Weights of a small contrastive audio-text model: encoder arch tdnn.
Rows from block 3 of the audio encoder of a small contrastive audio-text model, named by matrix and row number. Each number is 128 + 32 x the weight over its row's rms, rounded and kept within 0 to 255. All counts start at 0. Numbers have three digits each.
After each channel's rows are labels from the 100 clips, of 14848, where the channel reaches its highest value: "peak on" is the class under the peak; "responds to" is what is common among them. Only what is clearly more common there than usual is listed. The data: single English nouns, adjectives and verbs, spoken by a formant synthesiser in many voices.
# conv: pointwise conv (encoder.blocks.3.conv.weight, 192x192x1), inputs 0-95

conv.168:100152092119141074169136097104118093162171112132112153149074096112110076107136096124149157038138190107115107198164090122159177071098131169157084143146155128125102074072080089168127173148108091146096075103178113125183201197128158128112153107155150148107104162162118094130161144135145095140
peak on: /tʃ/; /ʃ/
responds to: /tʃ/; /ʃ/

conv.40:114145151153089099098114131120167097098173108099179170119151161170124155140104124137102137132112134193137230239094111153106109137142116168127139132092129099079104061153179098106135130167110130103138123167117081120091144123104138123168111109125145105092178116172167115159074112137155098138
peak on: /k/
responds to: /k/; clipping

conv.71:119097109153129098090084149144126112057115172163188073139147179158174129144167126107105095126170147099151120191178148104164143116181132086088153149140128119106125101113084162136094148081121153176128111113161148190110217129109129131133135133075147143089096103090127090100138076126131127130
peak on: /ɝ/
responds to: /ɝ/; clipping; /p/

conv.20:149170120108111130139146119064128117077100166115157156052080106111120099081140131154151195080147164112147047131155119181150109163075136109127121151102165122123104099117128095139114159080179166183133146122162171147102091108146181077077068093102139087119132127149165117131129122114173160172
peak on: /t/
responds to: /t/; /s/; clipping; /eɪ/

conv.54:072089152109091121165144127119150156089126156162135143117174172106121131185118097100105142073163145182071152001180074137108138121118142131173101110131136142134079144186088125102151133164134179116137145178154121114167140153188126198068141117147153133069168115116120090131159073156154090152
peak on: /f/
responds to: /f/; clipping

conv.159:211139106170140113108118121136159156111154113088125135111201124144131127159128121113107141113125110206098164128116116092075158118130174097149144128141122143096138122095129167075152086051160103140134115070166197167106145163091125127110132085127199146130108191115192096146152131153160134059
peak on: /p/
responds to: /p/; clipping

conv.113:204140174103111135124148140124135143139055119115132119136105095152142138182112147134117102125132133105169067163090101073186214169105086041136186123081138087130105123121115123128183136097110123103084138151162111141089124143134126159118124113124122096120100109094152117032159140112076202133
peak on: /ɑ/
responds to: /ɑ/; voice: child-like voice; /ɹ/

conv.39:072226120124135138181128102119136124090087125120112140120152152150121128135148142147133109085121136165209135135091174142159230117099121101165117122102164107149098073135154125145097157160091110137071131091160087163062125172122155082176148165136134146081115151071202129075161108124132159127
peak on: /ɑ/; /aɪ/
responds to: voice: child-like voice; /ɑ/; thin (high-pass); whispered

conv.4:091144104205110130182225173084102151181072136098077154104145157114156091125103170119123119205120172063147118121133149138108129181133148124140082135190119172141108121123195079086054195084108137120126156124103178137074108114078120146148114168176129124144090144155129132112111125175176214116
peak on: /k/
responds to: /k/; clipping; /g/

conv.63:158081118160107140129162162164105146119113137111152131170147046158126136125129096128156120123075138098131095138083127163120115170172148180166116141148124123076148102156074184140086099154084084118179109160151069129072101153128125198124105123202146112107050092137162134103124128146118106134
peak on: /ɔ/
responds to: /ɔ/

conv.103:154182116108139122104156144132099106145130131114132072039131123102145101117144148209108111117080124089097108084176120075102143106157168168109144105118149132120191135180154172104094144135105144135084122134122133147083142087087131118110149143093136155153193152123137160144055105222128055125
peak on: /ʃ/
responds to: /ʃ/; /ʊ/; /p/; word: pushed

conv.104:168114160132147095085191155101152142141132072112181127139137122157166132182072139130171095052170102148130138097137178100102035163164095088166140075115137119161117138181172122101062103111098122119186172139090122185084107139114116134116121160152097082062089118172132089110158092077121125128
peak on: /t/; /d/
responds to: /t/; clipping

conv.124:100126100165096122059186101156110097124110079165111114106108148187162135148130119142108142142114204085137088174090209087084077148103122135150130184119112092113212139105111118121133147153106154094127165112124071091137099148117089136143162132096129196125104108139126150129101078137106207117
peak on: /tʃ/; /i/
responds to: clipping; /i/; /tʃ/

conv.82:142152123111147071137077134141124074143121175167128137134089136085121168090116141126191049097116130234180105122134116182119172151185096106137103130171158108128161141111164157136162128164159148119085128160089122068085106131190103145092101119109118131227128122129083083137104135114078097156
peak on: /s/
responds to: /s/; clipping

conv.120:181097188117098097153133100169104083108177161119109089165179112147143154138084074145131138114120096169117154151140084144124246130100080099163165107122136118161133046143077132075115154131087076141127134098122150136116176117168088107111124160157185152124133114143119181143120065149140086151
peak on: /ɔ/
responds to: /ɔ/; /ɹ/; voice: deep voice; clipping

conv.177:128183043130175124193142069041151113142156152169157119112129153135114099212119192111123162136100112136136054047112084117103089088168135163090125076168136153119109104144092112156102125158140104090127132140176172066173164160137135157069145155107135154105160178133099111077080122140040119101
peak on: /p/
responds to: /p/; /ɪ/; /tʃ/; word: picture

conv.78:124095159148147125179056080141128153162098155133101086121138139110164186137097118164119153094127111096105142143117149147093118136148151069131164102162134158146099124096185056131144120141160129211080153094133119120122104161088175140121136194137113091142082148073141127175137195094115151107
peak on: /ɝ/
responds to: /ɝ/; thin (high-pass); clipping

conv.152:107128198064112166123145099149139145161109095166088148091113089138105138111155110148169112171140102138111164177100141168109128175138042093185093135189168124130102113134092159130077107117096110115078126108058113154092124171156137174122134120090054155129146149186146129121169094191189072184
peak on: /f/; /s/
responds to: /t/; /f/; /æ/; word: laughed

conv.157:120099105162131090157154110089124084095149028194146108132137075126139149126134087144152151164137109106163098162165180119117133093087121095165189097112115150125133129146171173100178073131076128149089118103145128114152179145133133101086163049101093135157099137089132067127141096118084140099
peak on: /p/
responds to: voice: child-like voice; /p/; thin (high-pass); /ɑ/

conv.137:080176108123117108171148112103105194067134140177130119184163176115095140087121163111143184163137148114131153009144129070093111138110182157120110099138144159070085096118118086098053182138110075171160107155110131112198144124102139163073142171175089110119078145161106056087156184108086160098
peak on: /p/; /b/
responds to: /p/

conv.17:105093143136121143102129066087149130152135090122154132154137111173187183137113168119094102167065169111136121177157084134123196117163093092167161118136120174144121160146173123126126173065125198066128169135155119109123118082123104130117146137171166101128152122148093086146136126126148159189
peak on: /ɔ/
responds to: /ɔ/; clipping

conv.186:084050125116074127127082190087171128069109152134178117179116147071136088162190138119168155116114147133126120049124104083159179140142119141155120109157114143183123074100071138126120110158095104146143192162085102122128123130188125117120073123146129087132095197115084101117152119089146093139
peak on: /p/
responds to: voice: child-like voice; /ɑ/; /p/; clipping

conv.150:088059114173128180133127092120102128105123145087119176103124147149121171113098120179188146084159112112154104135101142112137140170110127139150180129130142090063099108161162151170117157141143151104095093130039169139088128159082108122118140184125084104134121101212169124117128139127088103097
peak on: /f/; /s/
responds to: thin (high-pass); /f/; /s/; clipping

conv.91:104105137170150181131112097092043124119205136109084106140166153170155116134143105118109101114164121123132148177113163090094187105095066140104182180150162149175092094177138084156148142104155096126100152099097110162127074158125108125097087130100166121101079133109088088171131111148122187102
peak on: /ɝ/
responds to: /ɝ/; clipping; /tʃ/

conv.48:069119140121102121235170131159126084127122118125177073152102215112114113163166128101092148146141143151122106118105098127069190099132118079126099173111079153135131087057121185151110094185121110155150105145123143132205131073077100104122151155114146128118167179178124100148162118146184142127
peak on: /p/
responds to: mains hum; /p/; clipping

conv.122:055099096143129182131149151093092145154145159139081177155150115101108117200146140125102124060157110078100074128144142107102145110168149111113099105146106133111157151113154066158079105141114168134136110128135104051166094140083109132149093135103115110094195064107169087164139187130100125148
peak on: /f/; /tʃ/
responds to: /f/; /ɝ/; thin (high-pass); /ɪ/

conv.23:065200103164116104147077102094105097113120143119178113135142111148159157143220142127109123098161143111118153044128095065125112122163110105177186150088089104106118149136112112091099145091146167156152131136102155115107136160147153109122099121182145089153131192093130142137093122169109104172
peak on: /k/
responds to: clipping; /k/

conv.55:130111166159119092155091158172142119129172101128114113112129138124150108077149124170121117153074150071097167203150101135135182149129095158118171159119130134110197112164114124154120158111109111050123109094195114142029071130157097109168144127099133117063075167090140071095102146162052133127
peak on: /ʃ/; /tʃ/
responds to: /ʃ/; /tʃ/; /p/; clipping

conv.167:129123128123145168129115102107131169174140145102083118091150103131105076127141116134154136132087114117153165127080152227127130086124124072089103080104136115177144117140186138194114184090147147120177115135127131108183158144109110097194100084097167121176088107166136118091114174132076134121
peak on: /ɪ/
responds to: /s/; /ɝ/; /ɪ/; clipping

conv.49:071144092127110096159120125134122096158163120081117143150152073125146118129243152106098153109124119066138071104141128103145146171097120063121072099086132104151137149114091100154137163149089105084134111155075104144103142123112100146194167090106084141139121218173099113154133140129152125103
peak on: /k/
responds to: /k/; clipping; rumble; pink noise

conv.114:180153101126121083116129146108145100125107102144101081123114125166122095096112158118101211108176138155112118144154112107164127102109143091165121184106094091208124144127030063114112170139130147118144152145179138092166056132097135140164164128160070148153160109105106164112090110123102144129
peak on: /s/
responds to: /s/; clipping

conv.112:129149087107095064175110094121139138209141103103122161184052153147179193088129157084086140171086116160114190111095113195134071150140098126205132084145057141177096134112146053146138132115112118115108166158141149076138149133103157112172097147121124121153082162138151059124122092114109122134
peak on: /k/
responds to: /g/; clipping

conv.28:085117107115151160046100112108078104089167093226072147129198093119116083114169149126110111068107126124110168125091110170182053143135131127150131117101158132169133194134136080124126098106170161109090127117189145059125168131172164120121123104197136142141096114137141121150077172077125110104
peak on: /s/
responds to: /s/; /ɝ/; word: sister; word: sailor

conv.6:116118135120143122233062167095213133112163130118159143134134135166153109160147149113122158112134079121123111112103107076043126108168139067144130132145159113148129127113139124146092132143118148125092120141149129136147128146214096205062133125140088107109186115128180111120090094139102092145
peak on: /p/
responds to: /p/; /ɪ/; clipping; /tʃ/

conv.181:094121128211092192060112146156065094178107064103122135146170167138153103117111080153118132178164095111148135161153129097162230117137073129139162160156104081104109108122127118127174136113117127067163123143146116100123108128110094086160086147146104135066148155150112112146067133130103159168
peak on: /k/
responds to: /k/; clipping; /æ/

conv.175:055101191087108149074110137097145117104153176128122108150130035134137145164104096090131133143192131155120100104186123107171128178102059170137062132151136149150187075180057134067116107164070168144166115151064124162130112165113137082124118116121116114144155139130157084129124054114136155094
peak on: /f/
responds to: /f/; /ɪ/; /ɝ/; /ʃ/

conv.19:124188102094079076131138132150141060099105159101152094119135079085121116118128116099087142150125122156128113179120166107156168130174134095135159157129120102108101151178139165156089102106111123166100156124095121219110137129135080148065169172060102152100124108134109113068112108172167129115
peak on: /s/; /ʃ/
responds to: clipping; /ʃ/